config.yaml
dataset: "fractals drawn by 1,000 iterated function systems, in grey"
train_examples: 147500
crop_scale_min: 0.8
translate: 0.06
task: "super_resolution"
norm: "batchnorm"
blocks_per_level: 1
attention: false
upsampling: "nearest_conv"
init: "torch_default"
nesterov: true
cautious_weight_decay: true
max_steps: 27000
weight_decay: 0.001
Rows from block 2, named by matrix and row number. Each number is 200 + 30 x the weight over the matrix's rms, rounded and kept within 0 to 999. All counts start at 0.
# conv: 3x3 conv (model.mid.0.conv.weight, 192x192x3x3), inputs 136-143, a 3x3 kernel for each
conv.39,201,198,215,193,159,167,188,162,184,187,206,188,183,202,163,201,223,190,200,215,194,218,238,207,187,192,183,213,202,212,206,188,183,195,198,208,184,188,193,173,172,199,246,222,261,174,165,149,179,178,150,192,186,157,197,149,188,200,183,205,192,224,180,219,206,207,201,159,224,216,182,181
conv.40,212,185,206,161,230,248,208,201,141,224,217,241,202,240,198,179,199,231,213,208,228,202,221,182,162,223,290,216,208,189,275,171,140,236,237,123,191,159,214,266,230,191,209,214,216,158,212,156,139,199,219,179,192,199,186,187,171,211,232,195,183,184,170,231,203,191,166,187,234,183,224,203
conv.41,150,143,186,158,202,195,169,170,187,198,163,190,210,191,199,206,178,222,186,214,227,170,175,234,119,160,172,209,260,196,233,245,229,197,199,254,246,249,196,241,177,208,186,171,166,204,155,187,190,159,182,211,177,173,114,181,180,179,168,220,210,201,203,169,211,248,174,191,221,148,194,201
conv.42,203,185,209,207,248,183,188,231,179,195,181,208,201,297,122,208,229,235,226,219,189,229,177,188,215,192,201,195,193,190,201,185,80,215,205,217,200,167,188,212,225,198,240,144,222,173,182,169,157,229,174,174,202,217,184,185,207,161,228,215,160,218,231,232,203,178,190,221,227,214,161,165
conv.43,226,209,236,195,155,200,194,229,201,223,222,285,174,222,295,216,207,222,205,224,188,188,246,209,229,216,202,219,172,138,225,223,161,213,192,238,185,223,220,188,113,202,170,184,182,202,209,257,192,198,223,198,191,264,211,203,182,199,169,169,249,217,206,192,184,248,169,158,199,176,189,212
conv.44,205,186,217,230,191,224,208,223,226,200,212,188,194,155,187,215,223,121,218,192,206,188,193,180,255,186,182,191,229,234,196,216,237,243,248,261,203,232,222,178,264,258,198,203,246,223,196,210,206,134,171,137,155,275,215,188,171,211,227,186,192,256,221,248,236,227,257,197,220,205,219,208
conv.45,242,233,200,228,257,189,240,213,212,182,225,199,208,227,220,182,226,207,198,201,213,172,180,166,195,186,197,244,217,199,236,215,215,179,146,151,195,194,236,184,240,234,222,250,257,178,190,163,215,154,161,186,165,161,193,209,173,215,212,174,183,225,166,215,168,174,168,160,106,221,198,203
conv.46,181,174,181,160,122,181,210,181,172,176,179,192,173,204,189,179,200,212,196,166,222,165,283,165,190,218,190,204,212,202,172,155,196,199,142,171,194,193,192,181,202,208,185,171,223,211,251,214,191,180,203,195,189,187,179,177,188,201,336,189,206,238,211,187,216,218,183,101,164,201,206,175
conv.47,230,174,199,221,160,186,199,222,202,180,192,206,211,217,189,229,201,231,161,201,194,144,213,187,190,164,195,196,216,192,216,218,185,186,189,193,164,212,187,215,201,204,191,188,191,155,216,180,237,250,199,224,206,230,176,218,187,232,239,222,277,222,197,191,214,214,194,143,192,178,190,224
conv.48,202,211,219,143,170,215,202,179,186,199,212,212,211,211,216,186,185,206,211,198,212,154,230,201,143,196,200,224,201,205,190,100,194,226,234,203,221,168,211,148,203,231,224,216,247,219,196,179,159,235,193,202,162,190,240,204,208,125,299,229,235,161,185,185,190,237,250,219,183,220,247,214
conv.49,221,160,243,237,214,237,160,197,212,196,218,186,182,209,189,230,141,229,173,175,212,194,197,223,235,180,310,176,280,233,151,205,175,155,226,198,205,211,185,188,167,218,250,148,244,177,158,155,245,193,221,196,151,190,197,187,185,213,167,239,188,153,208,138,198,212,209,200,225,179,189,205
conv.50,167,205,244,229,232,194,226,232,201,166,209,209,199,195,205,184,194,235,229,211,184,188,114,165,163,130,200,209,185,173,210,186,201,193,181,189,171,174,217,190,311,242,218,230,150,203,235,234,195,230,224,166,158,225,209,196,197,191,233,229,212,256,222,214,221,161,239,221,205,215,191,165
conv.51,209,235,217,174,243,205,226,245,236,173,221,138,171,144,168,164,211,205,194,161,135,188,114,173,183,139,142,204,223,170,190,170,160,174,209,227,188,263,245,160,246,269,208,236,178,191,214,221,214,177,222,229,223,218,194,199,228,189,201,244,198,233,184,216,232,193,204,237,210,202,235,235
conv.52,197,201,267,247,117,219,183,169,193,183,200,138,185,200,200,194,117,145,238,224,274,235,184,227,291,157,227,257,231,188,172,149,194,166,216,215,203,171,179,166,157,247,188,212,181,188,214,233,197,250,226,203,186,212,207,166,228,190,177,208,191,149,192,193,188,126,211,176,153,240,184,153
conv.53,181,201,212,208,172,271,190,149,214,185,262,202,179,182,231,193,236,222,211,166,242,166,307,229,211,163,200,216,146,226,217,278,255,206,187,225,199,190,236,201,88,196,211,165,205,209,184,197,208,161,192,203,179,213,215,234,220,197,294,242,191,205,200,225,205,204,210,88,183,208,220,202
conv.54,190,187,183,217,210,236,187,225,216,203,206,185,219,197,171,159,192,194,193,161,234,180,212,192,209,205,208,192,190,196,186,289,220,188,204,184,184,188,204,212,256,192,238,220,236,191,166,183,194,221,155,190,189,196,211,176,205,189,248,218,210,216,214,176,212,171,188,204,267,201,173,174
conv.55,199,173,224,218,315,228,209,208,171,198,199,195,202,333,172,205,192,170,189,192,198,221,173,159,217,235,225,183,213,183,202,165,232,192,165,205,210,193,197,206,178,106,192,209,223,190,212,179,207,176,143,181,172,185,196,187,205,214,249,113,219,171,201,218,208,191,201,175,179,200,265,211
conv.56,175,177,208,146,199,174,101,177,177,197,179,161,192,230,210,242,179,214,182,205,200,219,165,182,297,202,217,191,154,167,121,154,148,239,176,197,176,177,210,176,208,199,184,182,197,239,229,271,219,210,219,165,228,206,208,238,213,180,200,192,227,227,219,170,182,188,261,178,195,222,218,251
conv.57,216,239,193,206,176,203,234,212,228,204,227,171,192,246,223,200,227,183,196,212,207,245,246,236,120,171,200,225,211,216,186,186,167,230,206,198,176,193,205,203,151,192,202,197,222,217,168,189,190,100,187,176,214,212,195,228,220,211,135,229,224,235,212,195,189,207,201,222,193,231,209,233
conv.58,184,220,165,220,174,242,189,233,240,163,203,207,204,159,245,152,196,198,224,185,218,199,72,177,192,181,207,208,219,173,220,299,232,222,231,243,203,184,189,197,197,248,189,202,243,200,183,209,182,222,212,172,235,229,193,222,165,200,217,274,175,219,225,209,204,200,167,197,230,201,200,198
conv.59,191,219,202,229,154,172,176,171,157,210,196,205,229,158,172,183,175,230,198,238,203,209,228,236,174,202,162,203,218,216,211,142,193,170,179,209,190,146,172,189,206,162,197,158,231,195,208,214,206,143,187,169,211,197,200,209,190,220,133,212,200,220,217,190,187,201,161,265,238,181,198,179
conv.60,326,195,194,222,185,248,216,215,205,194,212,194,203,234,199,145,211,215,209,226,178,270,179,199,229,213,201,144,183,228,202,172,178,203,164,170,171,182,233,180,157,215,173,191,218,208,264,184,182,203,224,159,239,226,196,177,197,166,192,242,154,199,193,259,199,202,268,186,206,221,185,194
conv.61,201,215,220,170,174,220,217,206,217,189,183,162,210,227,167,171,132,196,215,207,192,238,200,204,207,190,202,217,186,204,175,189,158,163,139,173,173,207,223,180,192,213,227,245,201,216,246,233,202,252,185,185,248,208,238,200,237,224,197,210,272,220,246,182,196,170,190,231,183,211,203,187
conv.62,194,195,152,179,200,208,182,167,190,199,181,194,201,202,185,184,173,195,183,185,180,210,169,211,143,182,200,241,239,258,202,202,178,214,219,201,260,231,268,201,188,205,203,155,192,199,142,169,216,214,192,213,179,199,192,191,205,198,201,239,226,170,229,130,196,136,188,218,211,114,199,179
conv.63,207,155,201,170,163,180,174,188,161,245,198,168,277,163,177,252,279,245,218,194,203,213,208,213,192,235,181,210,211,240,209,222,230,229,241,210,179,174,210,145,111,157,219,192,156,204,212,208,187,225,235,184,248,215,190,185,237,137,173,230,198,170,195,215,196,170,204,220,160,202,233,169
conv.64,251,196,228,220,189,182,242,167,221,235,214,233,178,213,195,183,180,209,224,219,207,254,242,238,170,170,194,105,187,219,176,208,174,185,200,211,159,197,201,132,192,126,172,156,212,190,214,144,187,201,175,230,198,175,160,180,188,200,227,175,195,207,192,186,193,180,233,192,189,216,204,160
conv.65,227,234,195,237,271,175,209,204,223,227,198,230,240,228,192,210,234,236,199,205,178,198,188,189,207,202,195,173,179,176,191,233,186,179,202,169,218,231,193,207,227,194,234,208,253,199,201,202,204,178,198,172,198,164,224,215,208,220,213,197,219,194,198,255,216,274,202,226,208,191,171,185
conv.66,202,210,186,193,223,158,197,159,196,192,194,201,196,234,176,197,136,192,204,205,199,212,128,200,193,394,199,185,170,207,218,158,219,197,75,192,201,198,205,190,251,199,184,178,192,198,212,200,180,293,134,209,189,194,203,197,189,200,168,186,225,231,195,195,183,197,196,149,233,226,201,185
conv.67,164,173,245,173,201,228,208,230,289,148,171,169,152,220,159,151,212,220,210,213,253,221,167,266,185,253,311,153,159,148,191,197,202,215,186,176,170,177,150,180,177,201,183,179,276,235,237,220,220,207,202,232,236,146,194,201,231,185,204,211,226,195,189,193,185,209,193,233,190,184,165,159
conv.68,223,194,213,201,154,237,237,228,242,190,170,178,188,234,200,195,200,228,212,230,180,192,225,211,198,186,200,186,192,230,174,107,177,179,198,232,173,194,195,217,104,216,205,189,216,174,204,216,235,169,232,230,203,252,243,196,232,210,154,169,215,203,179,238,220,208,216,168,247,222,190,194
conv.69,193,176,195,202,223,193,166,123,217,219,175,205,193,179,207,187,163,199,184,186,213,179,205,214,212,179,225,187,172,172,185,169,192,212,213,206,191,196,190,190,226,188,245,198,225,180,181,198,178,176,241,156,148,183,202,176,219,180,195,215,206,204,237,162,170,193,212,203,210,208,210,260
conv.70,210,211,208,188,203,125,212,192,178,216,218,193,210,308,153,202,214,176,200,181,188,207,251,237,218,194,213,225,215,218,212,243,174,181,206,164,216,225,189,220,296,157,213,235,206,205,213,194,207,280,143,193,179,202,199,224,216,200,222,297,202,135,227,212,219,203,183,100,164,209,212,148
conv.71,208,247,225,213,212,219,221,173,263,176,206,203,189,197,186,196,240,171,225,232,265,236,177,221,179,191,186,283,185,180,228,157,191,239,149,176,268,209,235,171,180,231,161,204,159,133,203,153,150,199,251,193,193,278,195,221,196,191,208,236,202,239,183,235,221,181,209,159,202,189,197,186
conv.72,213,220,191,183,242,168,229,207,210,185,209,222,208,227,205,236,262,206,221,230,185,194,214,188,206,228,213,174,195,193,181,189,164,198,222,218,220,180,207,208,153,162,220,135,169,164,170,184,193,181,162,170,201,143,212,254,233,235,140,262,218,167,221,201,180,220,212,161,194,207,195,210
conv.73,191,195,211,187,232,181,208,191,177,186,206,212,240,166,204,222,205,228,198,209,198,156,201,252,187,209,197,163,190,181,219,162,144,200,194,201,193,185,198,210,182,196,187,179,188,200,190,198,130,287,357,225,199,243,213,192,189,174,239,262,218,205,219,193,229,202,148,223,291,195,217,209
conv.74,169,241,237,152,231,174,171,240,204,164,199,248,215,214,190,176,247,222,214,203,217,211,218,235,173,191,223,201,189,112,216,199,203,211,194,182,228,166,143,232,171,206,162,134,209,185,202,300,190,148,179,198,225,242,180,253,237,239,221,181,245,174,265,162,227,189,173,233,187,216,254,225
conv.75,187,181,178,203,150,181,204,164,178,210,111,176,175,148,200,178,235,187,211,170,203,172,62,218,224,193,221,212,238,207,231,221,195,181,127,193,234,266,210,225,206,193,191,176,202,191,170,167,158,109,203,165,238,208,215,231,182,198,210,191,180,180,190,221,207,224,196,207,202,213,205,196
conv.76,185,148,284,210,145,202,183,187,157,197,170,164,190,211,214,226,223,213,197,242,135,188,216,188,186,228,202,182,179,234,199,153,184,194,192,225,201,219,178,193,171,189,185,188,183,225,166,259,194,227,223,214,186,218,211,222,148,186,188,247,203,205,212,225,346,210,216,205,190,195,201,212
conv.77,240,126,166,225,245,206,227,175,198,225,213,175,149,209,178,227,143,255,228,247,242,145,203,219,195,134,240,235,135,247,194,257,210,223,204,224,219,185,184,219,227,185,189,159,198,228,190,231,209,222,195,213,213,223,205,248,220,213,256,216,199,206,180,185,190,196,203,222,185,180,197,207
conv.78,220,240,214,197,255,220,158,203,202,194,169,212,179,179,163,213,243,208,149,195,167,246,231,227,248,233,209,153,166,169,111,181,147,223,202,171,218,181,182,180,216,180,153,216,223,273,235,216,258,216,274,173,201,187,195,197,172,177,268,171,206,202,182,177,196,222,264,223,179,206,200,213
conv.79,206,190,193,200,179,256,257,258,242,224,185,216,190,211,175,211,249,217,182,201,186,218,144,197,156,197,203,255,218,243,224,132,187,212,188,215,192,210,224,196,213,235,190,198,187,205,200,201,138,275,182,160,141,133,214,232,228,195,221,237,240,191,196,219,225,217,234,260,211,208,221,235
conv.80,216,180,224,197,239,189,235,249,187,232,180,131,182,249,178,190,170,176,225,160,173,212,213,183,203,199,168,205,265,270,220,172,166,183,221,227,192,170,227,204,264,195,216,226,208,191,261,205,167,214,190,166,160,174,207,288,227,187,220,218,187,204,200,237,126,224,230,178,174,221,198,204
conv.81,212,215,181,176,182,238,207,194,209,213,201,205,179,79,190,212,192,200,216,189,202,176,221,205,202,224,188,198,192,207,207,138,187,202,145,192,208,209,206,163,239,201,188,186,225,211,210,192,210,223,193,208,245,185,214,187,194,184,202,187,187,230,226,199,199,186,200,191,199,224,147,197
conv.82,197,206,157,222,272,251,197,207,203,231,259,239,240,242,204,192,204,187,200,167,222,180,125,183,206,192,208,211,240,229,209,178,198,206,199,215,195,187,219,182,234,187,211,209,177,178,111,211,232,237,200,207,216,197,200,65,178,201,214,223,251,228,242,195,175,168,180,160,163,143,195,172
conv.83,201,241,166,178,258,130,205,235,182,196,246,182,169,214,141,199,193,182,193,176,110,185,196,331,189,224,155,201,258,197,194,190,144,190,195,189,213,214,153,205,205,137,190,209,202,247,281,226,154,124,189,191,229,196,197,219,231,209,174,162,182,187,175,192,198,221,192,223,228,221,235,181
conv.84,202,211,160,237,159,213,195,204,183,210,158,212,161,225,218,197,202,198,203,181,239,148,207,206,195,189,198,213,171,202,193,205,222,206,230,198,234,164,224,161,204,192,193,212,187,193,196,273,197,268,196,206,209,225,187,193,239,197,220,214,238,224,225,184,190,177,186,190,180,189,209,184
conv.85,209,195,208,209,127,235,214,183,217,196,192,208,190,187,212,195,225,210,207,204,204,213,195,238,176,184,194,198,201,188,213,94,245,215,104,197,206,209,188,208,109,179,210,171,193,213,210,197,178,104,228,193,233,213,202,192,201,193,256,185,205,219,231,196,192,227,223,236,189,193,229,206
conv.86,200,222,191,194,167,187,219,203,194,229,241,237,238,233,240,233,204,212,191,235,211,199,208,202,201,200,190,204,185,201,213,164,175,171,167,157,195,185,203,209,155,202,230,218,233,216,216,203,217,230,194,189,207,198,228,224,270,231,179,201,272,184,268,193,238,257,201,182,215,211,229,248
conv.87,202,188,197,227,166,194,229,198,198,192,214,190,219,292,209,184,192,226,206,225,207,177,73,195,189,216,177,160,180,214,172,180,223,174,225,201,172,189,188,193,177,237,208,225,182,211,198,218,264,214,155,254,233,179,217,215,210,203,211,177,212,178,206,199,183,188,219,254,179,193,200,198
conv.88,186,175,247,199,192,214,225,146,120,178,184,206,215,173,226,222,201,203,236,200,211,194,188,242,181,196,214,248,188,178,212,209,190,208,204,175,218,202,167,205,226,214,216,157,180,143,179,207,153,167,177,159,196,191,209,218,235,203,237,244,222,178,184,245,213,225,191,185,168,158,200,118
conv.89,225,224,202,230,132,200,189,190,233,198,224,234,190,158,260,172,215,183,202,176,194,233,96,214,209,207,192,199,257,210,224,142,182,226,263,192,217,213,207,244,279,198,190,278,190,193,227,207,197,174,153,229,214,195,202,235,187,213,209,155,222,193,169,194,191,167,215,213,206,169,197,157
conv.90,182,221,211,222,153,184,234,220,198,228,218,212,167,169,243,233,171,178,206,193,217,136,179,227,181,192,178,204,162,173,222,231,200,225,206,194,229,181,169,138,159,212,221,205,209,184,176,177,174,247,221,211,220,168,219,179,199,198,226,242,220,221,214,197,231,226,229,191,195,230,152,160
conv.91,195,211,186,188,209,184,206,190,193,195,213,205,216,202,193,227,182,179,189,192,202,222,153,190,218,281,199,193,178,187,225,158,184,197,121,230,193,197,189,188,177,182,200,147,177,221,233,220,189,220,217,213,151,209,204,211,207,222,225,215,201,98,200,157,193,206,188,155,201,215,242,212
conv.92,179,195,177,192,249,183,187,202,210,208,193,169,182,160,204,206,149,193,197,205,208,186,318,217,171,179,140,160,184,189,187,194,208,176,128,196,187,192,197,181,156,189,190,287,187,205,193,206,165,121,179,210,178,211,187,184,202,179,212,241,190,192,205,199,208,225,191,188,221,218,200,191
conv.93,214,178,193,239,200,158,302,237,191,165,222,206,218,217,203,158,217,183,219,215,201,217,167,204,206,174,185,185,205,109,198,233,195,181,225,194,193,199,109,235,235,180,237,259,201,169,192,317,157,200,277,93,144,176,197,197,225,209,226,226,92,195,205,232,167,207,249,181,224,266,177,171
conv.94,191,221,189,152,88,220,180,176,201,198,159,155,212,259,231,233,217,219,202,198,207,185,143,181,204,248,240,199,199,178,247,221,224,225,189,195,216,172,249,192,137,209,231,176,215,201,242,216,263,287,253,225,215,168,234,215,205,219,197,229,209,268,180,248,193,210,214,185,159,222,186,217
conv.95,215,205,195,230,173,185,224,236,199,199,202,196,180,203,195,214,197,193,204,202,199,205,201,184,168,218,129,212,185,177,167,211,196,93,266,354,205,185,164,179,222,238,188,155,187,190,193,192,229,138,126,188,226,198,195,210,208,222,182,168,218,249,244,185,179,220,153,209,226,195,170,188
conv.96,242,182,184,188,276,185,229,264,212,169,169,172,224,242,215,197,189,178,180,183,161,229,222,192,205,241,205,168,233,159,189,231,223,183,234,231,201,202,212,182,164,211,214,241,209,245,195,201,161,172,162,173,160,176,195,216,216,171,157,222,174,187,186,162,165,214,184,191,207,172,202,227
conv.97,171,166,150,197,178,177,200,178,193,206,235,200,218,167,176,178,159,161,184,229,173,211,203,184,192,193,191,203,135,169,223,255,162,223,203,200,162,158,184,183,232,196,213,160,195,225,225,209,221,218,240,168,193,192,219,152,174,244,186,191,216,184,236,207,216,183,226,214,227,238,192,194
conv.98,171,250,219,171,171,166,205,246,202,176,214,178,180,189,240,184,212,165,212,215,211,171,229,203,133,182,126,210,123,154,233,215,205,205,224,215,225,200,203,196,190,249,151,205,183,217,269,269,148,161,166,214,150,156,197,253,233,222,174,192,221,188,219,200,224,221,171,204,179,228,201,187
conv.99,182,129,117,213,151,171,236,228,229,217,172,217,263,190,209,253,246,243,170,233,197,178,253,213,131,183,175,171,186,173,197,137,200,225,249,191,201,126,159,175,154,168,172,174,233,232,221,184,248,229,178,226,201,224,207,159,185,187,176,200,214,180,200,156,143,186,212,157,207,216,213,235
conv.100,197,207,214,176,155,222,214,182,241,215,210,190,166,158,232,208,203,133,211,151,210,138,131,253,170,195,191,169,179,213,258,204,225,179,216,232,163,206,204,230,150,172,191,219,203,196,182,208,115,199,244,203,242,206,209,193,214,161,245,220,170,227,184,177,196,215,178,143,197,201,183,176
conv.101,212,105,193,203,292,198,194,204,199,184,103,188,173,262,198,206,214,219,182,202,208,208,195,212,206,215,203,208,136,184,178,209,177,184,211,190,193,105,220,215,151,183,196,169,190,226,193,206,194,193,187,210,202,195,210,215,181,196,236,193,204,195,198,199,229,182,210,255,210,196,213,200
conv.102,174,202,202,186,214,225,215,197,250,143,156,140,149,250,197,157,199,174,225,180,154,197,240,163,208,169,137,189,243,209,202,252,190,224,262,174,221,222,208,180,132,206,177,184,247,230,192,231,224,234,226,221,231,270,212,193,218,204,170,195,260,197,242,213,242,186,201,212,181,247,233,168
conv.103,215,221,205,193,62,217,243,237,186,201,198,188,196,104,181,199,206,182,200,199,195,227,247,217,188,177,164,186,204,185,197,174,174,182,198,201,188,173,211,200,234,176,234,175,192,207,170,179,213,166,189,197,174,190,194,211,200,145,173,212,210,182,217,211,153,204,211,265,185,231,177,200
conv.104,218,199,184,212,214,181,220,201,201,168,214,217,259,188,203,189,200,212,173,203,195,242,173,148,193,194,179,171,216,219,179,222,213,256,178,198,242,167,186,193,200,176,182,224,221,147,164,193,248,193,196,223,217,225,180,201,221,158,184,211,214,215,232,164,191,184,287,182,183,171,206,196
conv.105,207,231,161,256,231,201,171,182,189,224,181,221,181,231,227,202,211,202,190,196,227,217,108,207,171,180,210,201,169,174,213,319,173,209,271,163,203,203,169,274,229,159,218,224,194,219,219,204,191,163,232,161,191,212,200,233,170,246,200,196,182,236,193,199,207,180,128,139,169,179,203,181
conv.106,198,194,187,233,82,207,245,255,181,209,195,197,174,234,198,198,170,161,190,214,164,201,237,180,141,159,227,206,199,198,199,189,187,223,277,185,175,221,196,230,162,200,178,202,194,195,192,199,150,215,184,209,232,194,203,171,195,238,185,181,231,231,191,197,178,192,235,306,199,167,125,197
conv.107,222,228,197,217,245,249,203,227,192,177,164,188,153,199,242,220,218,240,199,126,197,189,255,171,217,206,222,229,201,193,256,279,257,218,148,200,228,153,171,211,277,191,205,96,237,168,186,219,220,212,165,182,196,215,240,249,220,195,196,161,189,161,218,189,153,144,192,270,192,203,183,178
conv.108,209,201,214,198,283,133,192,198,144,199,187,209,198,171,201,210,149,156,203,215,212,219,256,156,197,183,265,193,218,205,210,265,197,194,272,190,213,220,215,198,290,194,205,222,238,211,208,198,199,330,127,191,153,233,212,207,215,216,250,152,195,144,161,207,209,221,179,148,152,179,225,180
conv.109,180,219,175,151,242,210,208,184,191,193,177,186,232,177,223,216,163,203,255,254,207,253,199,149,186,228,205,147,218,204,241,185,201,217,155,227,206,229,217,192,227,209,210,158,228,238,220,196,234,167,148,170,174,203,181,215,263,149,234,189,193,195,209,274,185,179,284,190,173,216,208,209
conv.110,202,192,203,215,199,201,205,141,199,193,194,205,183,103,210,194,201,188,203,200,210,203,198,189,200,240,203,203,203,205,194,183,192,208,121,195,196,194,190,209,206,185,205,156,191,203,202,196,202,190,217,201,160,199,210,214,206,199,274,195,204,231,187,200,199,184,202,189,190,204,197,198
conv.111,246,226,238,210,170,233,231,212,249,222,208,227,196,202,269,211,169,208,174,177,177,171,164,181,233,199,182,213,241,246,197,197,249,223,189,246,210,222,225,229,194,231,209,199,222,226,208,182,222,237,183,277,238,238,226,184,214,224,191,222,240,252,237,193,213,207,160,204,176,189,205,172
conv.112,197,216,228,206,187,234,208,217,237,207,210,203,163,186,200,173,167,194,171,171,204,202,203,218,191,228,242,183,202,184,191,168,173,166,179,172,224,199,182,198,166,184,142,192,179,235,223,230,221,238,236,198,221,272,196,190,211,208,188,194,185,202,205,183,223,234,213,222,238,232,226,247
conv.113,238,215,258,251,217,180,286,263,259,214,210,242,209,238,228,188,209,240,181,193,246,182,199,173,188,155,195,224,248,230,218,228,200,163,227,171,236,226,201,234,172,165,229,248,247,198,212,140,198,272,179,211,197,131,235,199,230,201,224,232,188,218,179,234,208,181,188,221,160,211,175,191
conv.114,174,217,197,155,14,165,213,238,211,167,258,216,132,80,199,192,208,188,215,248,211,155,144,221,215,197,196,203,177,207,223,136,161,204,202,180,200,195,197,189,281,184,221,206,204,187,195,202,219,150,233,211,196,219,184,217,214,191,232,201,194,206,192,214,205,196,208,208,229,187,194,198
conv.115,186,161,221,211,128,215,189,163,241,182,196,207,204,217,202,187,226,220,202,187,165,184,199,239,185,123,179,218,204,192,185,230,205,190,238,210,199,192,206,231,169,223,176,125,263,227,202,229,204,142,238,204,248,125,208,201,216,208,128,160,214,244,249,192,208,232,208,163,199,235,196,213
conv.116,202,193,186,214,281,186,233,221,197,211,203,188,213,223,193,225,211,198,205,196,207,204,280,129,205,160,193,195,182,206,167,333,200,214,201,195,203,215,198,223,193,226,188,281,214,211,196,201,199,205,181,200,235,216,174,195,184,202,195,194,213,65,194,187,195,209,201,135,181,224,192,207
conv.117,213,223,209,195,288,223,210,210,229,206,195,175,194,270,99,211,219,187,185,216,217,211,221,338,183,187,205,185,193,220,197,292,171,183,201,197,215,244,205,196,181,126,188,208,180,209,193,229,193,153,222,200,194,197,204,210,191,217,222,212,193,210,192,204,228,214,185,164,141,202,218,229
conv.118,214,218,209,176,151,226,160,176,205,215,217,207,190,173,204,256,213,239,204,228,268,197,211,253,197,206,240,198,179,237,145,148,238,176,204,220,199,209,205,190,198,209,238,221,228,165,150,117,219,215,142,173,138,181,204,197,197,174,179,155,211,218,183,200,210,201,233,241,142,173,174,137
conv.119,185,222,202,213,184,149,228,242,256,181,198,238,211,202,264,200,202,175,187,204,269,205,169,237,182,153,210,215,191,235,222,200,208,195,214,200,206,226,207,174,165,132,208,198,192,195,257,202,202,265,249,170,245,204,199,242,213,193,260,217,200,246,228,206,185,221,229,219,217,209,164,188
conv.120,214,198,208,208,264,84,207,234,196,199,210,180,216,212,234,219,235,183,196,216,183,237,272,197,175,171,216,203,213,204,207,149,236,193,168,197,207,184,209,202,247,263,216,230,221,194,176,214,212,295,295,212,229,229,235,216,198,198,157,167,200,201,167,209,211,229,203,267,239,223,206,194
conv.121,195,253,209,182,155,219,183,122,194,204,192,208,185,210,219,205,223,219,205,213,183,179,48,219,197,141,138,201,217,204,163,192,183,206,133,224,190,197,216,200,223,228,204,159,150,179,211,227,197,50,237,207,236,237,198,191,194,208,168,253,205,257,224,207,199,190,194,200,182,218,170,204
conv.122,227,213,197,213,173,198,214,185,186,213,198,225,189,219,176,235,242,214,233,181,181,277,219,211,232,238,198,211,200,191,161,156,211,208,150,208,204,190,167,134,118,197,210,187,229,163,188,253,175,194,242,150,153,206,179,180,202,171,154,199,192,161,229,230,201,179,245,245,212,242,207,182
conv.123,186,214,173,191,184,203,204,192,188,209,196,213,191,175,195,246,173,226,166,199,216,204,217,192,174,223,230,194,228,177,199,103,215,200,101,209,188,199,182,204,164,168,204,192,222,207,228,214,206,143,190,194,140,207,205,180,225,209,259,173,229,121,185,190,200,210,161,224,225,183,212,219
conv.124,240,175,221,238,220,182,249,218,225,179,209,213,192,215,193,221,216,221,182,189,191,176,203,152,188,186,154,284,221,240,252,268,211,230,214,234,187,163,187,181,176,185,228,232,263,152,165,130,191,150,174,176,184,167,202,228,197,192,178,195,163,157,238,218,198,168,191,237,200,173,165,135
conv.125,211,262,239,186,159,161,240,205,207,188,288,158,185,156,144,180,198,205,204,209,258,165,182,195,209,216,201,226,294,203,196,107,157,217,181,225,205,144,168,220,225,229,211,203,210,220,172,212,199,271,252,219,172,188,198,240,194,191,200,200,192,194,186,206,81,212,236,221,209,190,177,186
conv.126,199,161,194,199,178,197,235,197,197,217,233,195,208,179,235,182,212,195,181,210,188,219,160,189,234,199,189,140,64,185,156,286,198,208,207,182,157,155,197,184,202,182,262,221,214,222,191,206,211,169,212,213,165,209,233,193,173,254,142,235,183,126,220,145,176,198,202,171,195,193,145,191
conv.127,211,237,182,207,201,195,198,184,197,204,231,201,197,199,201,205,212,210,167,210,227,184,225,196,181,195,213,190,192,208,180,210,166,203,255,221,196,254,239,212,194,173,198,183,204,198,149,193,202,225,222,217,223,214,197,74,186,204,228,197,202,217,211,195,180,211,203,173,190,190,204,212
conv.128,214,227,208,181,238,183,203,229,227,202,180,168,201,229,191,195,207,186,160,209,130,153,181,149,164,288,194,230,223,243,274,259,168,160,144,192,188,246,234,210,233,253,192,180,191,176,177,199,173,212,151,162,161,130,197,184,214,200,189,159,181,203,182,256,213,238,222,215,212,259,189,189
conv.129,238,224,172,200,211,174,224,213,179,175,199,175,206,238,159,225,232,173,147,192,226,171,167,206,209,184,236,183,164,150,177,146,169,233,156,166,220,226,175,174,210,259,188,178,170,189,170,234,219,206,117,209,238,195,220,205,239,192,180,192,210,233,204,158,168,174,243,181,168,211,195,209
conv.130,244,173,179,198,153,177,206,202,191,197,230,216,191,183,237,186,205,216,168,169,132,183,230,160,165,157,157,183,214,173,266,119,196,216,182,201,214,191,186,149,75,175,189,192,191,195,213,191,230,230,165,187,231,193,176,190,196,200,131,180,234,251,208,184,207,235,182,170,232,204,196,238
conv.131,170,174,128,213,218,171,158,217,200,186,218,232,153,315,206,175,205,202,189,168,188,206,265,173,250,228,220,222,208,211,226,103,221,198,199,183,199,177,182,190,165,177,200,216,207,180,166,172,220,188,212,172,197,241,200,208,209,212,202,246,215,205,205,169,199,195,192,181,225,209,232,210
conv.132,213,217,224,187,189,197,153,194,175,232,211,191,247,277,239,186,187,214,205,213,253,197,169,178,169,166,195,169,261,210,186,236,191,190,247,223,195,219,151,200,281,205,159,230,144,191,232,247,194,247,245,179,183,256,176,229,209,204,216,199,179,191,197,159,210,163,210,210,217,177,186,247